From a checkpoint of a small self-supervised image encoder: arch resmlp, width 192.
Rows from block 5 of a small self-supervised image encoder, named by matrix and row number. Rows with one number belong to one neuron. Each number is 200 + 20 x the weight over its row's rms, rounded and kept within 0 to 999. All counts start at 0. After the name is the row's rms in percent of the matrix's.
After each neuron's rows are labels from the 100 images, of 14848, where the neuron reaches its highest value: "strongest on" is what is common among them. Only what is clearly more common there than usual is listed. The data: small charts drawn from random numbers. In brackets: how many of the 100, against the usual share in percent.
# fc1: MLP up (model.blocks.5.mlp.fc1.weight, 384x192), inputs 0-95
# fc2: MLP down (model.blocks.5.mlp.fc2.weight, 192x384, transposed), outputs 0-95

fc1.182,100,186,196,200,206,200,208,205,200,203,205,191,200,205,190,232,169,200,200,173,198,200,191,186,187,148,200,203,179,200,200,209,235,186,176,235,200,214,184,220,206,178,200,225,200,210,200,200,189,240,165,208,218,205,200,200,174,200,200,169,176,200,233,233,216,158,200,206,170,161,215,180,188,196,173,228,207,229,200,200,218,177,200,196,181,200,243,191,173,200,200,209,200,187,200,204,176
fc2.182,107,204,200,164,200,258,218,222,200,200,214,184,196,200,200,232,177,188,177,174,200,200,239,199,200,200,159,207,186,194,200,211,175,212,207,221,193,200,184,199,188,232,200,186,227,208,216,216,240,237,200,217,126,200,227,200,200,200,177,200,225,193,200,215,200,188,204,193,245,200,206,208,177,217,200,214,225,214,218,203,211,197,185,169,170,200,189,200,167,200,163,216,215,200,200,170,200
strongest on: horizontal bar chart (46 vs 7)

fc1.62,091,200,160,206,200,193,200,217,182,210,193,200,200,198,194,210,200,200,213,172,213,174,184,178,173,188,200,234,200,200,117,152,200,200,161,217,173,182,200,220,200,188,169,210,200,200,200,200,194,191,181,194,201,189,200,200,228,200,188,177,242,233,200,200,200,200,185,183,222,200,177,203,200,200,200,182,219,187,190,214,215,140,210,200,200,202,200,183,200,200,200,200,205,200,200,236,200
fc2.62,093,242,188,181,200,180,200,159,215,232,200,200,196,200,182,200,211,181,200,237,163,227,174,210,174,200,227,215,229,200,181,223,200,200,187,200,200,222,200,158,176,159,200,200,217,182,200,183,200,207,173,200,204,218,223,200,190,210,216,211,181,162,225,200,200,218,191,195,200,191,192,189,162,154,167,237,189,200,200,171,253,200,200,203,195,211,221,230,212,193,185,201,200,234,200,200,200
strongest on: stacked bars (47 vs 7.4); items: three (44 vs 13.1)

fc1.269,102,220,177,195,207,200,160,200,200,200,142,200,200,158,194,197,200,206,200,200,163,200,181,144,187,221,233,200,200,215,200,211,229,200,154,201,192,228,227,169,233,200,221,200,202,200,153,220,200,177,249,212,200,216,200,200,183,186,200,191,200,201,154,176,185,200,200,200,200,171,172,217,229,198,188,214,194,197,159,115,176,200,200,211,215,191,217,228,214,200,217,200,200,176,200,242,209
fc2.269,091,200,195,170,211,179,200,200,252,200,239,222,175,200,200,200,183,172,200,200,212,200,223,215,208,177,200,215,200,175,171,185,144,219,196,232,200,180,177,223,176,177,200,184,193,227,240,176,183,200,184,200,209,179,182,164,191,243,239,174,200,175,233,200,200,201,200,191,179,225,211,173,205,226,200,232,177,254,213,200,200,203,164,183,176,181,211,176,183,200,219,237,218,206,200,173,200
strongest on: stacked bars (42 vs 7.4)

fc1.17,090,198,200,216,183,187,231,236,200,200,200,187,200,178,201,175,161,200,221,200,202,211,200,216,189,171,200,206,200,212,180,206,200,200,152,190,187,200,200,162,227,227,200,193,221,200,200,193,207,218,210,192,200,257,214,205,200,214,225,206,200,172,191,220,200,173,200,200,183,200,237,219,200,200,200,200,202,200,159,200,241,185,223,200,200,200,200,200,166,208,205,173,223,200,220,122,162
fc2.17,087,200,200,207,194,176,169,165,206,231,210,200,192,169,200,200,191,205,200,172,234,217,200,168,200,234,169,200,228,175,176,223,210,227,200,200,200,200,213,258,175,164,219,187,194,156,200,197,206,181,212,200,200,200,200,207,224,216,210,190,200,200,200,180,259,200,207,180,188,181,188,174,200,163,227,212,200,200,256,157,200,211,200,200,200,177,194,200,186,200,200,200,207,200,180,215,191
strongest on: dark theme (81 vs 30.2); ring chart (32 vs 7.2)

fc1.146,116,213,171,193,147,227,212,200,264,200,192,189,212,200,200,200,168,209,187,224,200,205,200,200,186,156,200,224,175,192,198,228,236,163,200,165,187,206,200,200,167,200,185,200,213,183,190,204,200,142,159,199,195,204,243,200,219,200,200,200,219,200,200,188,200,180,216,191,182,219,207,214,172,200,169,203,200,207,140,186,200,200,156,228,200,200,186,186,200,200,220,228,178,191,177,200,200
fc2.146,100,200,200,173,200,200,204,232,279,203,221,211,229,200,254,193,221,151,193,217,233,200,158,195,179,203,217,200,230,190,200,167,200,194,198,153,228,204,198,200,160,200,204,200,162,200,223,190,242,224,219,187,200,185,188,200,181,167,186,201,179,172,200,186,200,219,175,200,216,200,219,192,232,184,233,200,200,200,186,203,160,201,211,165,188,200,189,221,199,213,200,222,200,204,200,200,200
strongest on: grid lines (94 vs 39.1); horizontal bar chart (58 vs 7); radar chart (29 vs 7.3)

fc1.181,103,204,204,200,200,210,169,174,213,184,200,243,184,200,178,191,211,221,169,218,198,200,200,200,200,213,200,159,214,188,217,200,242,236,200,153,200,188,200,200,146,186,200,198,200,154,187,221,189,220,222,242,177,180,213,208,192,178,200,189,200,168,200,187,137,225,200,200,196,200,186,200,213,235,165,207,227,220,186,200,189,200,185,200,229,200,169,194,200,236,243,192,196,200,200,221,187
fc2.181,105,186,200,224,200,187,173,200,221,188,172,175,200,200,230,242,164,201,226,189,217,168,218,179,201,172,203,208,167,213,200,204,200,195,218,184,202,182,225,126,226,204,200,167,261,194,200,187,206,213,184,193,238,200,200,196,196,212,200,227,200,185,200,186,260,199,194,213,181,200,167,234,226,210,200,200,186,200,200,193,176,199,212,200,200,210,208,231,200,181,185,200,200,221,177,174,208
strongest on: heat grid (77 vs 7.1); items: three (35 vs 13.1)

fc1.70,088,201,200,200,184,225,222,200,204,220,200,200,208,195,234,189,247,180,165,221,190,214,200,223,225,197,200,200,191,186,181,189,159,181,159,164,213,203,248,192,201,183,214,202,215,200,200,200,214,200,233,186,190,221,206,184,188,202,208,184,200,219,200,200,196,194,174,189,168,204,218,200,219,200,227,170,200,200,243,197,200,200,196,186,200,173,217,200,237,210,193,235,177,200,200,207,232
fc2.70,096,200,192,188,237,200,200,194,217,200,171,200,194,196,278,163,176,200,200,200,211,182,203,174,193,190,200,200,178,200,202,239,156,233,206,200,213,196,225,200,214,219,200,214,188,226,200,200,213,200,221,216,166,200,190,200,219,223,200,200,233,210,196,214,255,134,200,207,171,214,201,200,200,204,249,200,200,187,200,209,196,206,182,154,200,218,170,235,227,220,191,200,219,185,200,184,172
strongest on: heat grid (90 vs 7.1)

fc1.301,089,238,230,192,197,200,200,208,200,200,200,182,200,202,221,200,200,200,222,175,210,200,220,191,200,221,168,200,200,198,179,181,186,209,200,200,200,194,185,227,221,200,200,200,179,176,200,200,223,163,200,200,204,200,204,224,222,200,200,178,200,207,165,229,200,224,196,200,200,200,219,236,203,200,197,200,169,191,200,165,180,200,200,194,232,190,170,200,255,183,206,251,209,200,204,214,200
fc2.301,081,195,178,187,173,200,181,161,200,202,200,212,200,170,200,200,171,213,200,209,232,200,159,179,142,200,200,206,200,200,200,200,200,201,200,200,200,200,200,229,183,243,210,259,200,205,209,200,200,200,200,200,200,200,200,200,207,253,200,187,200,200,200,200,194,138,242,200,200,207,200,200,200,206,185,200,218,191,195,219,239,200,218,216,170,230,200,230,200,200,200,180,200,200,217,209,200
strongest on: grid lines (89 vs 39.1); lollipop chart (26 vs 7.2)

fc1.136,096,203,200,184,178,200,195,193,200,168,182,231,192,194,200,200,210,200,215,200,200,200,178,200,195,200,195,235,184,200,200,257,170,233,218,218,200,192,200,200,200,178,200,226,200,200,197,234,214,221,201,165,237,180,164,200,200,181,229,200,154,187,223,200,145,200,168,224,206,200,200,162,247,180,200,159,196,200,164,234,200,238,230,182,184,226,187,200,200,220,207,200,182,200,212,200,193
fc2.136,097,202,216,214,200,200,187,231,193,200,220,196,221,185,224,193,245,200,192,154,230,170,200,166,200,200,209,200,163,200,200,155,200,194,222,230,185,185,233,200,209,200,200,166,200,227,201,171,200,234,192,193,159,214,200,200,200,190,200,202,200,200,187,200,236,216,228,200,233,200,254,208,200,233,173,203,184,224,212,200,177,184,171,200,158,156,200,201,180,211,257,224,200,200,175,193,206
strongest on: bubble chart (39 vs 7.1)

fc1.317,091,226,200,163,192,181,232,200,223,144,200,200,200,200,210,225,232,174,200,177,200,208,220,213,201,170,200,208,200,204,229,227,200,200,187,159,214,165,149,178,214,210,183,208,209,238,187,193,200,193,200,200,186,200,213,183,226,158,263,200,200,200,200,162,200,200,200,234,170,200,216,182,168,200,200,244,170,221,200,190,200,200,200,161,200,235,200,177,179,147,219,200,227,152,200,216,187
fc2.317,096,186,200,207,134,200,186,200,176,200,164,176,200,192,200,174,220,245,200,173,189,200,173,200,200,219,206,203,195,200,243,202,203,172,200,221,192,221,232,231,170,181,226,178,201,174,188,166,222,225,200,218,181,223,200,200,210,234,200,207,207,198,246,223,200,200,198,184,222,200,167,187,179,200,190,192,200,241,200,207,200,219,208,255,200,175,180,203,193,200,200,191,230,222,200,200,200
strongest on: dip in the middle (36 vs 12.8); bar chart (34 vs 7); stacked bars (33 vs 7.4)

fc1.278,096,212,200,204,184,200,200,217,200,191,170,197,228,200,211,242,204,200,200,223,200,204,221,233,163,200,200,208,197,164,200,185,200,195,189,200,200,267,212,200,200,200,200,164,188,200,209,233,191,242,207,214,200,191,189,200,175,180,200,172,178,228,200,200,256,223,223,201,208,170,200,198,233,200,193,185,190,203,215,197,195,200,200,200,200,174,227,190,233,193,200,181,200,235,200,232,159
fc2.278,096,183,222,194,200,200,233,211,200,205,200,234,178,202,199,209,148,218,208,200,200,200,231,200,200,200,224,200,200,200,200,200,147,204,200,158,219,200,185,207,222,200,235,200,210,228,227,220,234,228,171,215,179,200,200,193,200,256,200,192,193,202,200,171,200,169,164,184,199,202,207,158,200,205,201,234,196,200,203,201,200,166,200,193,200,238,179,209,175,187,200,182,219,200,181,200,200
strongest on: heat grid (34 vs 7.1); area chart (26 vs 7.2)

fc1.303,096,200,223,218,200,182,200,200,190,204,200,170,199,195,175,163,159,173,200,236,218,200,200,171,200,165,221,235,205,213,195,216,139,201,185,176,200,221,195,204,200,200,198,175,153,200,229,231,182,200,187,158,231,200,177,200,182,200,180,190,178,200,200,199,234,208,214,200,191,216,209,200,169,225,161,173,200,235,177,190,181,200,200,200,229,198,200,200,218,171,220,221,200,227,173,200,233
fc2.303,101,200,200,166,171,200,200,200,200,179,200,200,204,200,200,220,196,264,235,200,157,189,214,200,194,223,229,145,200,227,241,212,200,163,200,198,200,208,202,200,245,200,200,200,209,153,200,149,219,247,200,211,171,180,252,200,202,197,189,200,224,164,200,200,165,190,200,226,204,181,170,187,182,200,216,215,200,200,226,220,226,221,206,200,200,212,230,200,196,200,184,176,200,207,206,229,200
strongest on: stacked bars (42 vs 7.4); heat grid (33 vs 7.1)

fc1.245,102,200,204,228,181,200,207,194,203,144,220,200,216,222,214,200,200,200,186,200,181,199,182,206,167,194,200,223,214,200,175,183,200,175,160,214,214,200,200,200,165,242,200,200,191,197,200,156,200,179,200,200,201,225,213,210,239,235,167,195,175,173,175,200,206,191,200,201,189,241,178,224,211,200,232,160,200,178,212,200,172,211,169,168,206,200,209,200,200,188,193,200,230,238,228,218,202
fc2.245,093,189,205,174,154,198,213,200,200,241,200,191,200,200,196,179,200,200,218,200,224,200,231,188,200,215,187,171,236,223,183,187,187,168,212,226,161,237,200,194,219,184,173,177,200,226,188,201,200,213,171,236,230,151,200,200,155,169,172,190,213,235,200,200,200,194,163,200,200,141,226,169,200,227,249,209,183,200,200,203,175,209,231,206,194,200,235,184,191,217,225,200,204,154,184,157,202
strongest on: horizontal bar chart (27 vs 7)

fc1.264,095,217,200,207,200,211,200,183,200,200,187,173,200,181,185,210,201,203,195,222,200,200,200,194,191,243,235,200,198,201,217,208,183,178,200,200,200,234,177,174,183,207,200,177,188,156,200,200,127,183,233,221,206,231,200,188,200,200,200,226,194,223,200,211,233,189,200,200,192,200,187,200,235,200,200,261,250,175,195,200,169,200,190,228,200,200,210,191,162,175,238,233,200,239,200,217,199
fc2.264,091,204,194,186,200,200,186,198,206,159,236,164,182,201,206,220,215,200,185,200,200,208,192,192,206,200,188,216,200,200,175,206,212,200,220,200,200,169,200,200,200,194,200,232,195,208,200,209,206,227,200,193,200,193,183,242,211,177,185,200,200,192,193,175,245,200,197,200,246,186,189,196,236,200,274,161,200,200,209,200,197,249,212,135,182,200,204,210,175,200,200,200,200,177,170,200,186
strongest on: dark theme (79 vs 30.2); stacked bars (34 vs 7.4); heat grid (30 vs 7.1)

fc1.79,094,200,197,200,209,243,206,200,200,181,200,186,190,223,162,178,200,200,148,161,220,199,196,200,155,217,220,194,149,200,216,223,210,200,200,215,176,188,174,218,200,200,201,137,175,210,200,192,200,200,200,200,188,228,206,188,200,200,211,207,200,231,200,200,189,209,213,210,160,198,197,206,200,251,182,200,200,200,192,192,227,233,203,183,232,200,200,228,247,198,209,198,212,252,173,200,233
fc2.79,101,200,214,230,174,200,202,200,200,200,200,225,196,197,205,200,200,204,200,200,214,200,180,171,242,214,200,200,209,212,177,255,200,176,200,162,200,156,218,176,227,193,206,200,200,195,227,200,237,187,197,200,200,200,164,200,200,200,200,208,200,232,225,200,225,235,197,127,200,213,200,191,185,169,200,213,170,200,179,200,203,200,171,210,173,236,217,200,180,200,179,200,200,200,200,193,200
strongest on: grid lines (79 vs 39.1); peak in the middle (34 vs 13.1); step chart (30 vs 7.2)

fc1.350,086,200,215,233,165,200,195,200,202,197,228,196,200,227,221,200,215,200,214,235,200,238,200,212,200,208,201,205,212,178,188,182,192,200,209,200,256,198,264,200,238,200,195,190,215,200,217,200,180,201,188,200,204,200,233,211,185,222,260,165,172,225,229,200,200,220,245,165,200,200,178,200,183,200,201,200,200,200,200,245,206,200,200,205,218,224,200,220,166,197,200,184,215,188,154,180,209
fc2.350,080,187,214,161,254,205,188,227,200,236,193,200,200,179,197,200,200,210,176,214,227,140,171,184,215,198,176,206,191,218,180,228,200,200,200,200,183,236,159,200,200,177,200,199,213,200,215,199,181,200,200,186,226,216,167,200,200,219,168,200,228,218,179,206,200,200,187,224,198,224,193,207,200,184,215,218,200,187,186,200,200,161,166,203,169,209,212,162,200,238,200,200,200,200,200,240,200
strongest on: ring chart (27 vs 7.2)

fc1.110,093,183,177,200,207,187,200,237,220,218,207,181,198,200,210,200,178,194,177,215,200,209,181,200,209,196,222,217,200,188,200,200,231,224,222,207,200,230,181,193,200,167,170,212,200,200,186,169,196,167,236,200,200,198,200,151,219,163,202,200,188,200,221,218,216,200,238,200,197,171,228,198,176,159,217,200,186,180,177,200,223,215,200,188,218,200,200,227,228,205,218,190,218,261,216,176,223
fc2.110,111,176,217,222,190,216,200,239,181,177,225,197,182,229,188,200,174,200,182,168,206,200,183,199,186,166,200,200,205,211,159,200,239,165,225,200,180,191,236,200,200,184,233,179,212,200,176,219,184,210,196,174,164,200,194,186,200,233,221,200,183,182,188,191,200,177,195,200,200,197,200,195,272,200,171,200,196,202,206,211,183,200,185,227,198,200,186,203,196,200,185,200,202,203,203,213,184
strongest on: dark theme (100 vs 30.2); ring chart (98 vs 7.2)

fc1.292,094,200,183,200,185,191,176,232,212,187,196,188,206,287,238,177,222,158,155,198,200,149,200,200,200,182,200,200,200,196,200,192,231,200,200,240,164,200,257,200,200,203,200,200,200,177,200,219,200,200,197,200,200,173,200,184,200,173,200,200,227,215,212,205,200,206,209,200,223,193,200,200,189,189,241,200,238,200,200,200,188,176,168,200,200,200,185,192,200,208,200,246,226,187,230,180,214
fc2.292,110,226,202,219,246,202,167,200,213,214,227,215,241,200,161,199,200,271,221,191,204,239,200,200,211,200,173,200,262,212,180,219,200,215,232,215,203,199,188,160,190,203,200,174,181,200,200,203,211,200,224,193,176,200,200,197,213,200,174,192,181,183,217,185,240,200,199,203,200,200,200,178,200,189,181,200,200,200,198,200,200,179,220,202,200,200,192,178,200,216,189,208,178,201,200,182,200
strongest on: ring chart (94 vs 7.2); items: three (32 vs 13.1)

fc1.298,113,189,193,161,200,200,207,184,184,200,183,196,201,200,200,221,167,231,169,204,169,184,214,180,219,200,219,193,200,232,235,200,200,143,221,194,189,195,228,200,243,194,284,167,196,185,200,200,174,164,222,200,218,200,212,172,201,200,218,200,175,249,200,188,200,232,200,200,200,193,200,200,204,215,200,194,170,223,179,200,200,184,223,200,200,210,211,200,232,199,203,202,211,190,176,203,211
fc2.298,095,212,201,206,200,206,200,186,212,166,186,200,200,200,200,168,178,223,218,186,213,159,186,232,190,205,200,254,190,200,180,200,200,240,206,191,181,178,225,180,173,200,159,200,200,200,229,215,199,168,200,180,208,158,184,199,200,203,179,231,200,227,179,209,203,200,200,200,200,157,167,231,222,200,239,177,200,200,200,200,185,203,151,247,200,165,214,234,213,200,240,207,195,200,173,200,200
strongest on: stacked bars (69 vs 7.4)

fc1.287,100,229,203,214,200,200,213,241,200,200,216,200,200,200,223,200,200,200,200,219,228,192,200,181,218,172,204,185,200,219,187,197,200,226,201,232,196,193,178,200,222,200,200,248,186,151,200,176,167,170,187,200,206,200,220,230,190,168,200,174,188,253,200,243,163,175,200,187,196,226,214,200,200,198,230,181,251,210,223,148,200,200,216,200,189,183,200,209,192,220,200,200,171,200,187,260,213
fc2.287,092,210,185,201,203,194,234,173,200,190,221,240,206,173,180,200,183,200,204,200,179,200,200,208,215,180,193,200,200,191,160,184,203,168,196,204,230,203,200,200,200,200,200,198,191,200,187,213,222,232,200,200,162,176,161,200,200,200,200,178,200,226,210,173,227,200,176,200,228,162,200,200,184,171,200,200,232,200,210,180,215,207,200,200,161,248,200,200,213,172,200,183,200,225,165,176,216
strongest on: horizontal bar chart (36 vs 7)

fc1.54,115,195,180,200,177,215,214,160,169,190,200,202,228,195,209,208,203,214,179,200,189,222,200,200,209,188,207,219,179,200,193,212,200,212,208,154,202,193,215,209,236,179,216,237,228,242,181,200,224,216,198,200,227,200,226,200,194,191,239,211,238,187,219,229,200,231,190,184,176,237,219,200,181,181,223,219,190,173,165,171,211,156,200,200,203,160,194,200,162,172,200,200,185,200,200,150,225
fc2.54,089,233,200,237,200,192,131,200,218,200,191,200,200,189,187,192,177,190,171,195,183,171,163,201,218,221,202,200,217,200,218,200,193,200,200,200,200,191,205,221,148,200,177,200,168,143,200,200,202,200,196,219,188,214,196,200,200,207,150,200,175,157,179,220,200,187,176,156,200,212,202,228,249,200,220,180,213,203,200,200,191,224,200,176,209,201,212,187,202,231,211,242,175,189,213,200,228
strongest on: ring chart (26 vs 7.2)

fc1.285,119,200,206,200,234,170,200,211,200,200,200,200,172,162,197,180,195,200,200,200,182,210,209,200,200,150,164,220,178,192,200,186,200,197,200,205,177,230,223,200,202,214,210,200,207,200,183,200,200,192,174,170,200,193,216,237,211,197,199,209,198,200,230,233,198,177,214,200,193,111,185,213,205,197,200,219,186,221,200,200,200,186,202,227,216,226,188,200,198,224,218,176,197,183,174,167,193
fc2.285,135,172,200,203,189,212,213,182,200,200,200,173,168,225,228,200,197,217,186,200,241,170,222,187,211,157,195,227,206,191,172,239,216,169,200,192,225,214,200,201,200,200,181,249,200,163,200,201,179,235,236,200,200,200,208,201,218,130,155,200,164,200,209,197,205,206,200,195,221,210,224,200,200,166,165,176,182,170,208,225,215,215,214,186,224,211,200,200,216,200,193,191,200,177,221,178,201
strongest on: dark theme (81 vs 30.2); pie chart (71 vs 7.2)

fc1.362,094,238,171,200,234,206,187,186,177,200,166,200,222,182,204,200,165,204,199,179,220,232,200,212,202,200,184,197,207,234,257,226,200,200,166,190,200,200,223,193,223,182,209,200,172,200,207,200,151,200,200,200,222,164,216,218,158,200,209,179,200,209,156,215,198,138,214,165,200,171,200,200,216,198,216,200,200,185,212,200,224,192,198,234,221,200,186,222,200,199,193,200,200,181,172,254,188
fc2.362,097,200,223,211,202,200,200,206,232,211,172,200,200,200,207,203,241,200,225,200,208,200,200,214,197,200,200,202,200,252,206,200,245,250,220,189,157,200,179,200,155,202,200,169,200,200,180,178,185,200,200,212,205,192,200,234,229,183,218,200,202,173,199,211,155,234,200,248,183,200,190,187,194,208,200,201,209,229,147,166,234,191,251,183,230,200,199,200,219,206,246,165,183,229,188,165,177
strongest on: bubble chart (27 vs 7.1)

fc1.194,120,179,217,200,186,200,193,200,217,200,196,205,207,200,200,193,214,200,200,223,199,174,190,200,196,224,200,236,210,178,200,245,200,229,183,200,224,197,155,212,200,220,213,245,200,180,200,202,227,152,200,246,200,200,200,200,191,209,204,200,189,191,198,200,221,208,200,215,231,213,200,177,170,229,169,193,203,200,214,204,181,200,174,217,200,202,188,187,211,200,165,200,200,210,237,179,179
fc2.194,114,214,211,200,233,200,200,225,179,192,212,164,188,188,170,194,190,185,200,200,205,125,200,200,200,200,200,234,200,196,224,215,209,200,211,179,200,168,162,233,214,194,215,219,200,181,200,197,208,200,215,240,200,231,184,200,175,180,224,190,213,170,210,200,195,243,205,152,192,210,223,161,229,200,198,205,200,215,148,200,200,153,208,211,192,200,207,218,228,200,200,200,183,218,187,164,212
strongest on: grid lines (100 vs 39.1); one colour (100 vs 53.2); area chart (93 vs 7.2); peak in the middle (37 vs 13.1)

fc1.187,091,200,190,208,206,199,200,229,146,230,200,200,210,200,197,221,228,177,209,166,200,176,204,200,171,230,179,243,200,242,166,161,196,230,231,200,172,209,226,196,200,213,217,176,200,230,225,229,200,173,223,200,200,171,184,200,200,200,159,162,200,212,188,210,200,178,200,223,231,204,239,219,179,217,210,191,214,239,186,210,198,200,200,168,200,225,200,172,200,214,200,200,201,178,250,181,192
fc2.187,100,200,191,184,200,230,200,176,213,200,153,200,247,200,239,177,200,192,200,202,200,176,216,166,200,200,187,138,202,150,200,217,200,196,200,208,200,200,156,192,206,216,243,231,239,212,200,172,204,254,200,200,202,210,184,200,200,200,200,236,213,173,227,202,199,194,184,213,200,193,180,187,213,183,179,200,200,176,204,215,200,203,208,221,212,227,218,200,180,207,190,225,200,225,200,199,198
strongest on: dip in the middle (35 vs 12.8); line chart (28 vs 7.1)

fc1.311,095,242,200,200,174,200,204,200,210,181,200,200,235,180,200,213,200,179,193,200,200,174,199,201,200,212,166,235,200,200,200,175,202,200,185,200,189,229,168,253,200,197,207,231,192,174,202,216,234,215,178,167,220,250,219,192,209,189,166,206,199,200,200,200,200,200,182,200,197,239,200,207,211,210,164,234,186,200,222,200,224,218,200,182,157,182,231,196,227,202,187,187,159,193,225,200,177
fc2.311,075,200,208,178,200,225,250,145,200,200,200,200,223,200,200,236,200,200,200,200,206,197,200,195,194,180,198,187,212,187,200,200,200,228,222,200,200,203,210,268,211,200,200,152,196,202,216,200,186,222,203,200,200,219,223,209,200,200,208,205,183,184,200,206,200,200,200,207,200,188,173,187,185,213,200,214,238,185,224,196,200,144,158,220,225,173,200,225,200,200,174,227,215,238,170,196,200
strongest on: grid lines (93 vs 39.1); bar chart (29 vs 7)

fc1.309,089,184,183,220,180,200,198,210,207,225,179,200,200,200,172,216,200,215,195,199,169,200,180,201,245,196,178,221,227,175,216,200,229,193,200,200,193,213,243,179,202,228,207,167,224,192,200,211,174,178,200,183,200,200,201,201,200,207,200,235,200,161,200,200,162,200,216,218,200,162,260,200,199,200,200,190,223,200,193,214,205,200,154,183,194,231,171,201,234,255,200,200,172,200,218,186,233
fc2.309,093,200,200,200,206,182,199,205,194,170,161,182,200,152,216,178,200,182,193,200,188,214,215,175,173,211,200,200,184,200,197,178,200,245,200,221,233,200,169,200,200,196,177,178,202,188,173,200,200,203,200,192,200,197,237,200,188,197,163,200,200,196,218,200,250,200,210,195,175,221,200,242,164,200,224,199,147,232,200,193,216,242,200,179,224,200,200,183,200,190,200,247,171,203,200,200,208
strongest on: dark theme (71 vs 30.2); pie chart (33 vs 7.2)

fc1.244,090,192,200,159,200,164,200,223,200,210,218,195,229,200,200,211,200,227,200,230,221,228,204,228,211,192,200,251,213,195,214,200,219,186,200,179,200,203,191,200,183,195,210,200,184,254,183,145,192,200,205,201,200,191,228,183,223,185,189,200,200,200,226,229,182,201,211,167,171,200,171,191,200,200,209,200,186,196,176,200,200,212,214,200,200,194,186,227,243,172,210,228,200,229,191,200,189
fc2.244,098,208,200,198,200,225,200,193,200,200,188,227,200,200,200,200,224,207,169,200,200,200,180,196,200,230,200,200,186,199,200,231,186,228,200,223,200,243,200,159,198,226,161,223,175,178,200,170,190,200,201,200,200,206,201,209,201,191,200,200,216,209,200,211,200,186,197,213,222,212,200,200,211,200,200,195,205,225,255,221,192,176,251,200,179,200,200,165,200,192,178,200,187,183,224,200,215
strongest on: ring chart (67 vs 7.2)

fc1.320,092,223,173,200,231,241,207,214,163,200,200,233,200,218,200,177,200,200,220,201,163,177,208,237,200,213,206,200,200,207,201,162,200,201,224,222,200,211,216,207,209,200,237,221,200,194,222,216,218,211,200,238,210,240,200,226,213,157,175,208,193,159,187,199,195,157,200,200,147,200,219,192,236,199,200,200,206,222,235,217,185,221,204,182,200,186,206,211,227,175,208,206,184,200,223,200,200
fc2.320,093,198,200,233,191,200,200,210,239,239,151,215,185,214,205,221,214,231,160,201,200,260,200,200,200,200,200,207,195,235,200,200,200,171,200,200,194,185,206,208,200,200,194,163,190,188,183,226,213,184,188,200,200,163,200,200,220,227,191,216,208,204,200,200,200,220,239,200,213,200,200,182,160,215,185,200,200,200,207,214,209,181,200,200,233,200,188,210,200,187,229,200,195,242,177,198,208
strongest on: dip in the middle (32 vs 12.8)

fc1.189,092,205,211,200,203,222,200,190,211,208,203,176,203,169,164,227,194,217,200,186,200,229,179,181,200,144,213,178,223,200,149,173,233,198,200,183,221,187,172,200,185,195,199,200,200,199,211,229,167,200,200,231,200,182,209,215,200,167,172,237,165,200,224,200,200,200,200,200,218,200,200,200,209,163,192,214,184,230,142,174,204,200,270,200,190,200,204,200,171,200,200,194,252,200,200,254,200
fc2.189,093,181,200,200,225,202,211,200,200,178,200,215,158,194,210,180,200,200,200,196,200,204,206,205,181,200,210,176,203,196,243,232,166,200,200,252,200,221,243,202,209,200,200,176,182,204,182,200,203,200,242,200,200,227,203,138,246,215,185,203,200,200,190,216,208,200,200,198,160,201,193,206,206,251,257,214,201,214,225,200,230,180,160,183,200,200,169,199,200,200,178,209,179,200,195,181,170
strongest on: heat grid (54 vs 7.1); items: three (34 vs 13.1)

fc1.176,094,196,200,191,200,189,200,200,178,212,200,171,200,200,212,200,245,222,218,200,183,200,194,181,215,239,200,200,200,200,192,218,227,178,201,221,168,223,190,185,186,161,189,168,224,249,200,202,213,200,226,200,200,169,200,200,200,178,247,211,181,176,233,200,190,188,200,173,218,181,200,200,240,200,160,183,200,214,172,218,247,204,221,165,200,200,206,200,202,211,200,195,191,183,200,185,221
fc2.176,094,208,211,200,204,227,200,215,186,187,210,200,207,175,192,200,207,200,194,161,200,159,196,220,169,176,200,210,190,164,172,195,185,224,200,194,239,151,202,208,200,201,200,199,233,200,241,220,207,213,179,229,220,213,178,200,172,178,214,200,200,209,200,200,200,202,238,230,200,170,178,200,185,220,212,200,200,199,200,200,192,204,200,233,201,183,228,200,220,200,227,216,175,203,208,200,193
strongest on: bubble chart (47 vs 7.1)

fc1.100,097,200,201,195,200,236,159,180,200,230,200,216,144,200,183,200,241,200,179,203,200,209,218,200,177,200,200,198,228,231,189,200,223,223,200,201,207,193,203,194,200,224,187,205,200,186,184,200,218,211,197,226,200,188,173,226,200,217,175,216,200,200,200,175,144,221,200,206,207,245,184,201,200,181,209,175,180,200,203,200,188,200,186,200,205,165,198,246,198,200,244,200,169,215,200,163,201
fc2.100,109,229,200,206,183,178,229,188,200,192,196,200,219,234,200,215,200,200,202,200,208,200,200,200,200,160,216,217,190,200,192,156,195,177,213,199,200,200,227,219,217,200,200,200,177,177,229,205,226,200,200,188,200,134,192,196,212,200,200,200,200,197,200,173,200,226,227,200,200,200,213,200,205,200,200,186,214,193,231,200,200,196,200,200,200,175,200,169,173,174,182,239,200,157,209,205,200
strongest on: horizontal bar chart (42 vs 7)

fc1.144,094,200,200,200,210,200,167,236,223,196,192,196,203,214,174,200,235,200,250,200,184,200,193,200,199,200,200,232,200,230,149,200,206,222,218,200,235,200,200,184,195,196,214,201,230,199,200,201,187,189,196,220,214,191,232,167,173,186,172,200,200,176,216,151,200,192,146,193,200,200,200,181,177,226,156,168,226,200,201,239,254,200,180,187,200,200,208,230,200,211,224,219,247,174,193,200,200
fc2.144,098,208,178,206,200,178,259,162,164,215,174,194,200,215,200,200,200,200,162,200,200,256,186,200,171,200,200,239,178,187,200,221,189,193,227,184,200,200,200,146,177,197,200,200,205,178,229,220,200,182,188,184,200,204,189,191,188,187,186,202,200,207,219,232,175,218,200,210,186,159,170,200,230,164,183,208,186,200,172,187,164,206,225,200,195,200,222,200,222,175,192,177,200,221,200,204,191
strongest on: stacked bars (75 vs 7.4); items: four (48 vs 13.8); items: three (31 vs 13.1)